From a checkpoint of a small spectrogram enhancement model.
Training: muon at rate 0.0091, 15200 steps.
Rows from block 5, named by matrix and row number. Rows with one number belong to one channel. Each number is 128 + 24 x the weight over its row's rms, rounded and kept within 0 to 255. All counts start at 0.
# convs1: 3x3 conv (model.mid.1.convs.1.weight, 48x48x3x3), inputs 0-9, a 3x3 kernel for each
# convs2: expand pointwise conv (model.mid.1.convs.2.weight, 96x48x1x1, transposed), outputs 0-95
convs1.1 [106 105 107 132 103 148 115 117 150 145 161  84 117 140 115 141 147 151  66  97 104 100 133 137 157 167 126 147  79 157 120 100  83 145 153 134 107 105 103 110 125 126 116 132 125 100 131 168  86 120 165 124 110 110  85 156 146 113 121 134 121 166 101 105 126  94 125 137 155 160 143 119 163 140 184 117 143 159 103 130 136 134 125 129 122 113 139 145 133 123]
convs1.2 [160 144 159 168 149 181 118 118 144 177 213 185 118 140 150  94 113 117 126 164 140 120 131 113 124 132 100 124 141 151 143 146 125 153 122 133 125 126 116 128 133 129 120 125 116 125 165 174 144 158 167 150 184 195  84 102 138 143 135 125 206 181 125  97 108 100  81 118 130 147 163 176  71 107  89 116 151 116 144 195 154 102 101 106 100 140 137 133 164 157]
convs1.3 [112  94  45 145 172 148 131 132 136 138  92 106 110 110 146 128 113 103  86 121  89 122 131  87 120 118 120 185 223 168 170 151  91 110  83 116 119 119  97 119 164 147 142 124 128 191 125 122 129 142 122 127 106 131 108  71  46 132 146 117 134 132 123 144 140 107 118 103 110 145 142 119 144 132 104 151 127 111 156 152 146 142 160 134 128 129 127 122 136 132]
convs1.4 [135 194  99 114 122 131 114 111 115 139 142 120  96 118 131 122 152 126 156 122 102 133 125 108 143 111  84  56  60 112 151 123 104 166 128  88 125 140 158 143 133 132 107 108 107 154 134 144 137 128 116 108 106 119 142 160 148 127 151 120 117 116 133  85 119 128 121 130 142 152 170 173 174 124 129 142 143 142 125 126 145 103 105 105 151 144 138 131 134 148]
convs1.5 [134 111 122 111  83 138  85  86 132  97  77  94 100  89  88 114 128 123 148 132 130 111 107 123 140  98 118 132 112 130 131 144 165 104 136 178 151 110 112 158 141 139 158 135 131 162 162  85 139 148 111 142 127 102 109 109 114 130 125 152 153 140 161 158  94 133 118  76 137 200 117 169 115 175 156 126 168 162 114 156 174 143 102 110 133  98 119 191 121 153]
convs1.6 [159 119 158 142 129 152 132 133 136 124 126 111 131 139 113 120 124 103 142 144 122 134 152 128 129 156 125 109 112 115 128 117 132 125 129 131 112 135 136 131 137 133 148 134 141 154 140 160 140 132 149 142 144 167 129 146 147 116 130 157  93 136 143 128 142 150 119 127 131 120 105 119 142 137 145 129 131 129 151 135 147 113 128 127 127 132 119 134 127 128]
convs1.7 [152 163 102 151 165 124 114 118 123 160 182 187 103 121  99  96 131  98 111 120 134 107 120 154 110 110 152 179 154 151  97  93 138 120 104 135 133 143 123  97 122 112 124 135 133 145 112 136 121 120 129 153 123 122 111  91  97 153 149 135 125 140 123  64  68  88 166 163 147 150 146 139 137 118 104 151 150 151 116 115 108 101 110 117 131 126 129 146 120 139]
convs1.8 [160 184 112 125 158 118 132 122 115 119 106 124 146 133 129 144 113  87 131 113 129 143 122 152  85 118 120 143 127 161 132  90 122 129 135 140 158 145 135 125 111  89 169 171 173 130 135 128 151 139 130 143 147 111 136 134 144 115 124 179 121 169 206 122 103  31 113 128  92 159 180 195 143 111  78 151 148 117 108 129 117 122 119  70 115 119  93 150 176 177]
convs1.9 [140 189 196 109 130 128 114 123 110 117 110 140 137 123 140 118 115 149 123 145 153 150 119  79 117 121 138 125 105  89 122 116 181 122 182 179 163 155 111 133 141 131 142 178 161 100 101 128 111 112 122 134 128 132 127 159 117  83 109 142 102  93  98 134 144 138 136 130 157 115 126 164 143 121  95 159 139  78 107  86  94 116 121 109 136 141 178 116 129 147]
convs1.10 [126 156 142 134 126 116 106 106 105 120  89 125 122 117 127  80 114 115 128 123 112 134 137 175 117 128 127 147 140 164 152 131 137  65  93  57 148 152 144 131 135 105 113 131 104 134 127 123 127 119 150 127 106 137  89  98  87 152 131 161 134 118 157 119 119 128 133 139 128 101 107  88 117 139 148 120 144 161 127 126 123 150 152 137 113 107  94 134 116  99]
convs1.11 [116  86 113 116 133  73 136 137 109 132 114 127  99  95  99 107 114 105 127 126 131 141 130 133 123 105  62 132  93  89 134 125 110 168 137  86 103 105 119 105 110 130 167 162 201 137 133 146 103 118 121 117 143 141 138 140 214 121 123 120 131 127 119 119 140  94 127 108 118 152 160 180  97 115  83 101 139 144 138 122  92  92 111  82 129 128 118 135 154 162]
convs1.12 [162 121 152 140 132 156 104 119 165 137 111 127 109 112 122 119 133 141 100 125 137 107 117 122 132 157 171 134 127 141 103 113 146 124 135 140 171 152 176 119 132 150 100 118 119 177 179 216 136 141 184 134 129 144 137 118 109 129 148 143 129 124 139  44  73  71  97 116 109 102 120  85 149 150 124 129 124 103 137 151 138  63  85  84 125 141 124 118 120  94]
convs1.13 [ 87 147  97  94 139 136 116 133 131 148 114  74 113 101 113 135 144 129 150 113 126 160 123 134 123  92 105  98 153 158 131 152 158 115 120 131 142 124 121 133 124 106 167 142 145 167 150 194 128 103 130 124 123 114  85 122 131  89 118 151 110 135 143 156 136 197 155 109 155 152  95 139 101 113 163 122 133 191 112 139 135 128 150 176 146 128 134 155 117 145]
convs1.14 [142 152 106 161 173 137 136 131 112 119 142 119 155 138 124 125 137 122 109 103  84  97 146 124  98 165 119 153 151 171 153 123 109 122 122  96 127 123 130 147 141 143 120 132 149  82 102 115  94 114 112 170 162 144  82 117  96 137 151 107 131 122 102 147 137 156 139 162 131 146 163 112 127 133  96 130 160 134 116  92  68 140 125 140 136 157 139 116 130 114]
convs1.15 [ 96 106  52  71 104 114 131 105  82 110 125 101 113 130 134 130 139 127 151 132 131  82 140 172  48 174 207 117 127  71 109 136 108 121 147 121 134 116 134  93 115 124 146 131 123  91 132 110 140 167 145 125 113 107 115 161 133 139 132 115 141 122 126 139 126 141 137 120 118 114 104 124 125 111  95  89 125 131  73 127 142 132 121 113 128 128 121 142 115 109]
convs1.16 [161 103 100  99  83 112 152 102 109 121 131 117 103 121 124 127 106 173 126 126 145  98 133 129  96 147 104 134 121 164 126 122 138 118 117 142  99 125 137 109 141 146 149 171 155 113 195 165  89 139 143 108 152  96  77 137 122  92 126 123  96  99 165 114 105 127 128 122 130 119 129 156 151 144 140 146 147 135 147 130  93 117 117 129 144 140 127 135 148 129]
convs1.17 [118 111 180 126 150 127 139 151 174 126 131 203 113 105 114 137 124 122 140 135 166  89 116 140  82 109 147 139 144 160 124 159 135 130 145 155 143 146 137 145 126  89 103 115 112 124  98 171 142 140 169 126 117 140  78 128 208 125 109 171 100 105 216 140 101 110  94 112 137  96 136 167 134 145 160 111 116 159 144 128 140 121 101 100 114 112 125 137 150 159]
convs1.18 [ 79 140 167 117 112 107 130 168 113 102 125 152 135 146 138 114 140 107 132  93  97 114 145 131 117 111  83 104 136 136  87 152 203 143 179 165 111 110 118 125 128 100 186 140 149 142 125 122 140 161 133 128 123 110 145 113 158 127 126 137 115 148 156 115 129 156 124 139 129 127 122 138 160 128  94 187 162 132 137 139 110 124 114 119 136 140 121 164 126 137]
convs1.19 [104 125 131 127 141 136 110 136 126  96 115 101  91 118 105  86 112 100 163 115 100 129 107  96 112 120 113  99 123 142 126 140 149 122 130 128  30  73  34  97 132 104 106 125  89 108 105 112 114 114 122 119 122 125 114 113  80 161 166 142 151 156 138 255 199 255 149 111 154 200 182 212  91 112 128 149 144 134 138 123 124 192 150 198 130 113 147 151 143 162]
convs1.20 [125  97 146 128 122 150 124 132 159 114 131 148 109 121 139 112 123 145 114 130 110 104 128 139 117 139 152 186 148 160 169 138 153 149 137 118 106  97  85 109 116  94 123 141 129  89  96 127  85 102 155 100 119 151 125 118 118 166 143 131 134 127 161 125 119 134 111 124 140  98 102 129 134 147 136 137 119 145 145 124 131 125 125 121 126 116 121 114 105 118]
convs1.21 [111 112  97 133 115 118 105 135 123 109 123 131 131  96 122 100 118 131 169 118 125 157 112 110 175 121 152  94 117 114  91 117 114 116 107 141 180 148 105 152 128 102 186 141 128 173 114 148 172 102 109 202 114 118 105 137 173 127 129 163 157 133 141 180 125  90 159 131  49 155 127  72 115 143 105 150 140  89 132 141 111 122 119 115 131 154 105 145 118 101]
convs1.22 [159 111 112 122 133 154 150 189 160 169  95  97 137 121 148 145 117 112 121 128 103 131 135 136 116  98 112 130 134 153 139 151 142 109 171 146 172 152 152 133 131 125 155 130 116 125 165 149 136 132 138 121 121 141 109  74  97 160 118 133 111 108 143 106 123 128 149 142 138 136 127  88 169 132 101 171  98  81  94  98 120 137 149 167 138 138 135 145 138 119]
convs1.23 [213 104 123 155 162 109 132 168 117 127  79 101 147 122 144 119 110  75 112 132 113 145 156  82 157 107  84 125 137 114 143 115 126 121 107 118 109 123 114 131 134 138 150 106 134 148 165 139 141 141 132 141 144 163 156 145 132 136 168 106 150 121  80 145 149 121 105 117 102 157 129 117 108 138 101 113  90 101 122 107 106 116 129 111 117 118 114 150 119 126]
convs1.24 [113 134 125 125 128 135 139 114 114 140 130  88 125 137  82 126 106  72 125 138 158 121 133 115 131 149 160 127 136 163 130 134 160 131 115 152 127 112  99 125 124 115 131 120  95 122 133 124 122 125 103 126 125 119 123 121  99 145 122  83 155 120  72 124 138 158 126 119 137 148 143 117 120 124 124 141 123 128 128 109 104 118 116 133 124 119 135 145 137 134]
convs1.25 [121  96 131 140 125 119 120 106 105 144 125 136 131 108 127 137  89 132 141 141  92 142 143 111 126 119 111 141 132 126 137 122 124 142 133 102 143 134 136 128 123 155 143 144 230 149 119  79 142 121  96 117 106 107 148 116  88 135 140 105 137 131 128  88  91 219 116 105 131 135 165 150 141 133 146 102 125 131 130 141 164 100 105 189 130 116 128 137 166 157]
convs1.26 [128  89  83 138 127 127  85  97 123 133 124 172 112 126 131 121 120 119 141 140 125 136 101 100 165 105 151 112 121  93 126 137 122 109 124 144 153 162 142 124 137 109 133 156 110 103 118 144 108 127 143 135 153 161 121 133 123 111 121 131 122 105 132 125 142 123 144 140 111 172 154 107 117 130 128 127 156 122 131 137  80 117 121 110 145 133 117 162 160 129]
convs1.27 [150 134 114 115 122 138 105 123 122 135 140 106 112 119 107 106 120 135  99 135 118 131 134 140 146 122 140 162 168  99 105 107  76 142 137  73 111 116 138 103 115 151 174 136 116 102 138 190 129 132 161 149 160 143 117 111 137 124 140 134 115 102 144 123 122 107 128 105 122 120 118 148 129 124 152 176  99 150 151 122 112 119 128 169 125 121 125 142 147 115]
convs1.28 [114 128 139 130 132 121 129 133  98 154 139 127 137 118 124 156 120 114 153 151 151 136 116 142 166 129 138 127 125 111 112 135 138 120 143 120 119 121 118 133 132 130 141 133 130 255 167  76 255 127  69 255 153  92 112 125 106 124 136  94 123 116 114 125 121 123 124 106 110 154 128 139 150 131 108 164 143 134 139 130 123 128 124 113 136 116 120 134 133 141]
convs1.29 [119 117  95 112 120 108  93 114  83 118 116 120  87  88  80  82  94  91 156 144 146 124 133 142 153 131 138 144 145 171 131 125 137  99 103 115 116 121 123 125 135 131  96  98 112  71  93  62 100 123  88 123 144  93 104 124 131 101 102 115 110 120 104 132 122 105 130 136 120 125 126 115  96 116  98 110 110 117 109 126 111 102 116 108 131 144 125 124 131 117]
convs1.30 [134 154 150 132 134 143 120 100 174 132 106 116 108 108 112  98 130 125 100 124 152 132 103 118 153 103 118 106 149 125 129 139 133 127 127 121 127 138 126 122 122 110 122 128  96 153 158 185 139 135 147 147 126 130 133 146 134 136 128 110 101 100 103 123 149 129 123 122 128 123 126 114 134 109 113 150 148 120 154 116 139 126 126 114 128 144 136 134 124 102]
convs1.31 [ 86 123 127 127 138 126 125 144 139 118 121 137 148 116 125 184 123 112 247 113  99 146 105 158 146  99 115 109 130 130 106 106 128 130 141 130 153 140 160 168 124 139 200 137 140 126 123 132 130 140 142 128 127 124 106 114 140 142 141 146 128 131 152 166 120  94 126 130 142 148 135 133 133 158 136 152 140 125 136 138  97 144 150 128 135 138 137 157 138 128]
convs1.32 [138 131 141 131 145 105 119 104 101  98 128 117  97 118 123 122 127 119 156 129 122 171  92 124 160  88  38 119 157 121 146 132  96 154 134 120 146 138 137 127 127 116 124 156 155 137 146 139 148 136 124 134 102 110 118 122 146 125 134 146  93 114  93 146 136 154 130  84 125 125  93 138 140 137 132 162 164 122 123  47  46 135 122 119 135 107 115 123 105 139]
convs1.33 [187 235 125 156 157 125 132 115 129 114 126 124 124 127  87  87 100  97 144 121  98 127 107 122  98 111 129 151 133 103 170 127 112 199 144 144 121 104 100 131 117 113 159 177 159 100 168 219  91 147 158  53 116 144 169 130 116 139 123 164 123 146 146 156 141 129 130 109 102 127 126 136 108 133 176 164 134 133 100 124 172 125 135 122 120 122 119 124 141 141]
convs1.34 [117 112 121 124 139 156 169 149 130 177 160 130 119 106 118 126 121 153 140 134 146 139 127 131 154 134 104 130 152 165 131 104 115 129 149 139 139 128 135 135 127 131 125 131 131 175 125 121 127  98  97 125 132 110 255 154  98 137  83 122 168 116 138 126 137 132 124  98  96 152 124 106 180 174 151 166 153 116 151 108  72 117 123 120 142 111  80 156 150 106]
convs1.35 [159 141 131 137 144 141 151 162 142 171 138 142 145 117 125 186 167 181 103 127 136 108 122 133 116 123 139 111 142 132 141 157 138 149 145 149 186 164 180 151 129 150 179 176 210 156 136 150 135 113 116 134 127 132 160 135 125 158 135 121 128 129  92  86 125  94  68 108  74  43  66  54 126 130 120 126 126 114 134 127 109 121 150 123 102 122 103  89 105  95]
convs1.36 [112 105 120 136 118 116 148 177 110  79 113 127 107  79 122 101 113  99 150 164 176 116 140 134 147 181 115 118 215 164 107 141 144 138 168 115 100  99 103 158 137 122 131 125 111 132 129 121 133 114 156 137 115 113 102 121 160 132 120 123 119 174 155 132 101 116 134 108 110 120 117 106 101 143 128  96 128 117 144 110  98 124 115 108 115 132  94 114 135 132]
convs1.37 [136 133  67 127 135 122 130 133 139 160 165 141 123 117 121 128 126 130  89  99 110 129 127 123 170 135 150 113 125 132 126 128 159 115 141 148  79 101  86 135 154 165 135 135 155 117 124 128 133 136 161 122 135 135 159 148 158 144 133 146 120 116 121 132 141 129 113 111 128 127 113 126 141 122 105 115 135 133 136 161 199 116 112 110 134 126 138 137 127 126]
convs2.1 [ 99 108  78  89 178 167 147 139 135 133 111 111 148 109 143  98  97 129 102 106  97 131 136 136 124 124 126 121 133 101 125  78 151 126 118 115 105 128 172 102 118 108 136 139 140 119 159 157 161 121  95 149 129 125 140 123 166  90 107  84 140 128 142 111 106 135 105 148 155  77 168 139 100 116 124 143 135 108 154  92 119 132 132 124 116 100 119 129  68  64 112 109 128 127  89 128]
convs2.2 [108 143 116 158 121 119 136 168 129 118 119 137 149 108 121 140 127  71 134 133 103  99 119 103 120 101 134 127  95 151 179 112 172  92 134 150 126 111 106 104 108  96 107 127 122 116 112  91 120 125 106 155 103 126 128 153 147 151 171 145 184 119  94 140 130 119 103 103 107 153 132 103 132 125 130 178 141 124 178 137 152 134 150 114  93 128 158 180 162  97 112 109 143  89 161 160]
convs2.3 [139 122 128 127 201  81 105 168 143 112 128  90 123 159 129 111 119 135 105 107 146 157 133 143 127 146 131 115 146 132 147 167 112 131 149 168 144 136  77  93  83 132 118 145 121 124 136 126 101 111 116  99  99 166 116 140 192 112 161 116 106 106 135 123 184 119 120 150 157 151 117 140 149 127 155  71 158 111 124 130 146 151 133  96 110 129 120 113 122 131 132 147 167 148 118 157]
convs2.4 [108 136 157 117 110 166 112 124  84  84 110  68 147 109  68 145 113 137 121 113 117 120 163 118 154 113 103 156 127 127  81 110 189 162 109 151  90 159 141 121 117 136  98 131 110 117 142 179 153 115 164 173 137 123 121 142 132 152 134 122 140 119 104 149 104 130 118 121 107 137 109 115 118 133 144 174  97  99 123 153 129 146 162 106 105 104 121 131 117 111  83 143 117 151 136 129]
convs2.5 [143 150 104 109  91 131 110 173 123 144 144 145 161 144 106 113 120 144 116 151 138 148 119 151 112 162 136 126 145 148 181 126 139 130 155 112 148 118  73 139 106 127 184  99 141 143 132 135 150 110 110 119 111 114 108 157 129 149  89 121 154 135 180  99  99 169 108 121 114 109 110 117 152 138 170 126 174 168 136 115 155 134 121 167 112 124 157 170 151 142 169 101 170 141 116 136]
convs2.6 [119 141 167 137 139  98 144 130 102  85  87 176 148 121  91 146 122 138  83 128 161 129 100 125  99  58 120 141 111 114 138 135 135 100 140 130 156  96 146 124 147 109 122 120 141 157 142 122 135 151 133 164 156 145 126  95 183 139 136 120 139 149 125 152 117 102 151 143 174 140 175 124 105 136 109 114 118  62 107 148 126 104 125 127  97 119 117 130 132 100  92 101 127 117  85 128]
convs2.7 [151 165 145 139 154  75 156 140 135 149 167 122 129  73 108 148  89 103 163 141 142 109 132  82 120 143 155 154 102 145 131 150 130 161 107 141 180 164 145 137 107 131 113 125 150 175 122 116 108 131 100 125 153  91 100 118 139  98 118 145 162 179 108 116 129 143 120 116 107 122 129 131 119 124 117 121 174 156 121 103 160 128 146 151 138 101 160  93  98 142 140 115 133  81 104 118]
convs2.8 [ 99 132 142 121 129 145 134 112 171 127 107  98  98 115  96 127 148 120 141  94 142 189 131 137 147 153 129 125 113 124 143 143 106 141 168 139  82  90  86 101 101 144 141  83 144 166 158 134 129 151 101 136 133 128 125 133  99  96 163 174 141 102 103 117 126 140 149 132 194 105 139 141 110 124 117 181 139 107 113 125 123 141 126 158 152 152 154 128 133 166 151 132  99  99 167 112]
convs2.9 [133 141 107 115 100  99 117 119 114  81 132 147 115 154 110 131  87  96 151 158 175 135 127 171 122 128 147 157 144 160 115 162 134 119 131 133 105 112 141 137 136 143 137 162 115 160 129  99 137 123 128 110 142  87 128 109  82 116 151 145 123 113 155 139 195  93 155 146 128 115 129 143 103 111 131  98 169 135 181 153 110 131 155 181 143 114 127 120 115 151  76 124 107  90 110 158]
convs2.10 [111 123 129 136 113 127 137 129 130 120 123 129 115 136 133 155 152 103 126 156 142 112 169 113 113 145 120 119  40 135 119  53 140 114 114 124 156 118  94 102 132 148 127 162  92 103 163  76 161 134 154 107 132 166 150 139 104 113 161 142 150 120 141 142 110 140  90 158  85 126 130 115 133 140 113 128 139 116 127  76 114 129 124 137 105 110  86  62 106 119 151 132 129 148 131 127]
convs2.11 [141 120  83 102 118 121 121 137 121 150 168  98 151 154 149 112 105 115 107 105 153 161 163  76 127 113 145 100  92 150  92 105 146 113 140 119  87 113 105  94 115 126 140 136  95 134 104 128  79 107 131 107 156 118 115 136 141  96 106 128 143 133 147 135 105 114 116 142 153 126 119 109 110 167 109 112 134 122 129 107 163 112 133 141 129 185 174 125 160  89  95 148 143 197 150 140]
convs2.12 [131 132 125  98 119 156 140 124 137  94  81 157 138 165 142 171 132 127 122  84 104 102 146 136 128 166  98 161 169 154 152 109 108 132 108 118 133 129 106 141 100 160 113  90 107 108 104 147 113 116 138  96  90 124 166 164 151 178 159 117  70 162  96 111 133 112 121 127 155 168 140 116 121 161 116  99 134 103 115 161 125 128 100 130 110 133 130 104 139  85 150 106 138 116 103 141]
convs2.13 [ 80 151 139 127 131 150 175 140 132 124 113 106  97 144 148 158 135 162 164 112  90 127  83 119 151 148 107 125 131 179 143 153 145 130 134 108 140 127 113 161 127 131 119 142 145 144 171 162 154 149 136 105 108  74 115 104 177 112  94 132 138 177 116 141 100  79 105  92 147 155 119 116 114 143 118 122 115 119 164 141 150  97 123 165 134 149 117 121 136  99 106 153 173 132 144 142]
convs2.14 [117 130 153 134 123 118 157 104 124 119 145 107 118 130 141 144 112 145 123 124 184 104 101 117 112 131  97 131 152 118 110 123 115 127 149 145 118 137 104 130 128  97  93 116 155  96 122 139 110 129 153 103 111 172 123 134 172 139 155  59 144 172 110 131 158 150 117 123  95 138  86 130 148 114  87 105 129 162 152 112  65  94 167 166  87 125 107 168 126  95 152 153 147 131 117 148]
convs2.15 [ 99 136 143 154 105 104 127 138 150  98 117 126 100 160 108 114 134 143  94 184 119 117 145 123  99 107 134 115 159 142  81 117 128 127 149 172  87 140 132 124 153 159  89 122 120 161 157 118 109 171 125 167 166 105 131 144 142 121  65  93 102  96 130 139  96 174 132 119 151 117  99 100 141 133  83 125 135 145 165 134 113 119 138 129 110 120 117 141 139  81 146 126  90 118  95 126]
convs2.16 [146 111 178 145 154 107 124 126 114 173  93 120 117 139  96 126 154 178 146  92 125 113 125  97 138 136 144 172 126 103 147 103 110 101 121  90 104 101 154 162 145 123 142 102  85  70 140 135 146 160 131 155 162 117 128 147 110 153  96 152 102 104 143 107 136 138  91 133  97 131 150 132 111 135 123  87 107 120 174 128 124 128 164 111 148 160 160  98 118 159 133  85 128 128 131 118]
convs2.17 [131 127 152 122 114 149 114 123 132 150 140 115 131 131 114 131 102  91  68 114 136 136 124 101 126 113 142 139  98 165 163 142 115  89 110  96 107 127 134 107 126 131 123 123  92 115 110  86  85 214 126 115 120  80 123 114 120 148 141 142 143  75 142 130 141 157 112  80 156 141 153  97  85 144 129 101 109 135 158 151 135 135 107  94 130 120 117  93 110 138 115 104 108 145  85 104]
convs2.18 [128 108 114 161  92 122 109 102 158 107 151 102 127 141  94 155 128 117 138 116  85 141 119 142  95 112 132 146 126 167 122 132 145  72 112  99 147 165 116 123 111 145 162 168 122 158 122 173 100 114 142  62 127 111 125 137 160 124 139  89  91 161 142 144 145 123 125 130 139 125 116 124 159  93 123 119 109 115  97 132 149 145  98 160 132 119  93 136 135 200 103 129 109 131 160 105]
convs2.19 [150 109 130 127 139 169 130 125 150 100  93 146 159 153  93 137 130 148 136 157 137 120  82 153 128 144 134 100 177 135  99  99 148 114 125 108 135 115 114 156 141 126  79 152 125 120  90 119 144  73 131 104  78 135 101 156  88 133 131 115  78 162 117  89 112  98 160 144 125 138 183 112 114 166  98 151 113 121 129 121 138 118  90 139 123 158 122 139  94 117 116 118 162 110 108 120]
convs2.20 [107  95 123 151 124  94 125 160  48 113 148 139 121 123  86 144 128 149 121  94 139 142 100 117 125  89 132 138 111  82 102 111 132 114 129 112 150  92 144 118 144  95 122 104 117 143 169 144 108 105 119 151 121 155 120 113 158 118 155 131 143 150  88 168 149 127 101 146 185 118 151 135 125 128 132 135  84  93 132 150 127 121 138  67 104 119 144 102 149 141 112 129  92  91 121 105]
convs2.21 [118 154  55 144 109 151 156 132 154  81 116 152 118 150 125 127 137 123 145 118 118 118 171 128 110 147 163 123 127 208 140 142 109 158 127 143 114 140 154 103 161 137 119 128 150 118 102 100 162 104 109 157 102 117 152 144  94  94 112 177 111 137 131 137 142 122 134 120 115 112 102 123 151 128 134 168 131 184 123 147 136 125 171 126 148 170 152  98 149 135 144 145 134 104 140  99]
convs2.22 [101 111 123 124 146 130 109 129 180 124 120 151 134 103 159 121 110 117 144 153 125  78 134 149 132 110 125 145 132  88 177  86 149 142 146  97 152 137 141 116 124 113 134 136 118 144 120 102 119  96 136 208 131 106 108 120 149 138 111 120 127 156 100 103 163  88 115 125 134 109 111 136  98 131 136 150 100  94 146 119 144 160 132 119 168  89 145  80 106 174 149 174  95 145 149 141]
convs2.23 [159 143  80 175 135 136  84 143 127 155 179 127  80 150 155 155 133 183 110 147 104  90 168 120 122 132  97 138 101 140 121 125 113 123 155 113 138 107 138 148 132 127  83 121 126  81 131 177 152 128 113 134 139 126 144 144 144  93 120 109 120 131 109 129 129 176 126 147 133 153 151 109 152 118 121 124 108 164 109 171 110 136 155 154 124 139 153 169 109 138 121 124  79 137  99 108]
convs2.24 [187 100 105  96 137 155 139 115  77 103 109 136 123 103 148  79 139 146 138 113 136 125 119 142 162 105 116  79  93 114 101 131 123 144 116 176 138 123 128 121 133 115 117 170 186 137 122 108 114  73 117 129 143 117 140 100  76 152 122 148 105 156 155 113 118 112 158 117 154 153 114 141 145 118 116 160 125 147 115 181 160 122 124 109 122 142 116 128 114 150 126 151 111 163 166 109]
convs2.25 [157 126 180 109 139 108 146 105 123 115 156 159 151 140 174 136  65 144 100 132 128 129 156 123 127 108 126 142 139 108  62 116  91 129 149 113 120 155  74 148 124  98 160 121 130 109 131 114 146  92 134 133 127 117  95 104 142 148  99 134 108 117 118 107 114 109  72 160 136 173  89 143 141 124 112  94 101 134 126 130 158 129 138 114 146 115 111 161 148 178 146 156 146 109 125 144]
convs2.26 [101  98 100 157 129 110 127 122  72 140 126 121 165 129 138 122 172 100 127  96 105 131 140  76 173  90 122  85 138  97 105 114 136 144 102 156 173 123 104 119 153 130 107 135 121 146 155  95 172 122 152 127 154 158 132 135 140 146 136 109 101 132  91  89 104 122 151 132 144  91  91 152 149  99 104 115 122 124 135 103 110 155 163 113 101 148 135  78 140 140 100 132 116 105 150 110]
convs2.27 [135 152 156  97  78 118 119 101 104 110 105  95  94 175 144 130 113 163 160 118 150 123 128 108 140 127 138 114 111 119 187 157 143 138 129  85 121  79 140 152 113 140 105 171 119  90 140 117 115 120 125 139 151 151  90 130 160  83 111 136 144 110 120 106 149  88 115 134 145 153 148 116 141 179 126 133 107 154 126  89 115 172 146 105 110  89 126 118 142 108 128 112 152 165 144 110]
convs2.28 [133 119 103 122 157 127 137  84  90 134 107 118 112 136 125 114 161 137 117 139 104 115 124 120  96 145 107 148 158 121 129 117 135 105 134 121 126  89 136 100 107 133 130 121 155  90  94  82 141 156 166 133 145 135 165 123  75 111 134  99 121 115 136  53 131 140  97  97  61 134 132 140 117 106 160 138 131 137  99 114 172 111 174 141  96 123 134 162 137 110 127 144 145 147 173  99]
convs2.29 [143  68 169 153 154 116 131 125 139 162 127 140 122 118 136  90 130 117 162 115 183 104 121 110 155 114 134 139 119 142 119 140 163 147 124 118 157 138 147 159 114 144 171  97 171 138 175 125 119  82 128 119 146 117  61 121 125 122 165 156 111 156 113 140  82 117 174 108 151 115 114 166  91 129 133 131 146 151  91 131 149 102  99 118 144 129 109 115 143 131 125 101 133  91 120 137]
convs2.30 [174 116 121 106 139 102 127 153 168 138 110 108 171 130  97  89 129 115 138 133 129 141 140 144 101 163 171  82  95 107 122 189 142  93 146  97 112 119 157 124 175 129 154  96 112  93 111 121 164 120 158 149 129 118 145 151  96 160 133 142 125 141 123 139 122 140 154 180 140 151 139 135 149 124 152 173  99 144 106 120 152 104 136  99 134  96 140  94 128 104 122 100 145 154 101 124]
convs2.31 [161 114 120 146 123 155 117 123 120 190 123 123 121 119  96 157 156 103 101 120 120 127 113 112 155 156 101  88 153 114 107 141 136 161  81 117 142 125  98 122 130 165 155 134 123 129 150 159  98 172 131 120 115 174 157  95 144 138 128 121 144 138 144 103 145 156 204 105 191 123 153 133 122 157 160 141 112 139 124  99  93 147 119 122 140 105 121 120 168 116 136 135 163 159 121 126]
convs2.32 [178 159 160 120 158 125 142  85 124 114 152 115 164 123 110  90 152  77 168 143 142 120 102  94 148 119 135 106 146 153 129  98 127 113 180  67 135 117 114 143 130 111 102 113 140 103  96 111 107 103 164 119 133 147 113 168 152 131 129 114 147  98  88 161 127 120 154 113 117 128 117 107 125 156 162 163 113 107 119 114 108 117  96 128  97 159 125 135 101 177 111 120 117 134 156 140]
convs2.33 [152 120 136 115 116 150 130 135 124 127 133 117 122 128 153 112 133 135  89 184  63 117 100 136 120 158 158 134 139 100 125 137  71 110  91 128 126 126 150 174 108 148 139  92 102 163 115 121 165 119 112 112  91 125 120 138 106 136 200 125 113 102 117 109 142 149 151  84  81 127 126  82 155 135 144 138 117 110 124  84 140 157 135 127 102 129 139 152 141 127 104 125 114  97 141  86]
convs2.34 [120 117 137 104  97 112  98 128 140 130 155 164  65 126 149 100 131  99  90 161 112 117 173 148 115 133 141 103 162 136 152 113 155 118  85 183 131 113 168 132 135 125  69 135  92 172 142 129 103 128 146 152 104 144 117 126 116 137 103 139 121 144 120 118 108 118 116  86 124 109 129  82 154  97 149 109 110  83 117 113 106 109 132 102 129 156 106 142 112 151 129 132 151 162 143 167]
convs2.35 [ 88  98 110 126 144 137 138 143 126  96 152 158 111 151  96 156 137 139 130 144 116 109 101 146 130 158 115 144 162  95 117 106 131 151 111 135  79 149 104 161 153 129 150 157 122 129 108 148 143 126 123 105 137 150 139  65 114 140  98 139 102 122 152 116 132 104 149 159 144 191 166 159 122 121 149 114 118 120 143  60  99 163 115 148 175 116 159 120 104 127 125 140 172 155 114 129]
convs2.36 [131 175  93 148 106 158 190 111 147 169 138 161 114 148 148 111 131 136  97 135 146 171 138 133 119 133 143 163 134  83 154 151 108 102 100 104 123  93 127 129 135 138 129 169 115 121 146 128  99 118 126 129 158 151 158 132 117 159 127 155 140 163  78 129 173 151 110 151 110 110 116  94 117 167 134 132  83 145 104 154 115 158 111 173 131 119  94 140 109 132 137 106 162 104 125 139]
convs2.37 [135 140  99  99 169 110 107 146 169 122 116 136 111 161 133 106 136  74 130 128 161 102 147 116 106 140 139 186 109 113 106 161 140  86 118 104 113 110 148 123 158 109  76 141 118 143 140 126 162 137 144 121 123 121 130 157 109 143 169 171 129  76 155 161  95  95 114 108 130 139 163 122 141 135 123 138 125 160 114  77  89 164 120 166 129  90 109 135 146 105 112 144 119 127 141 124]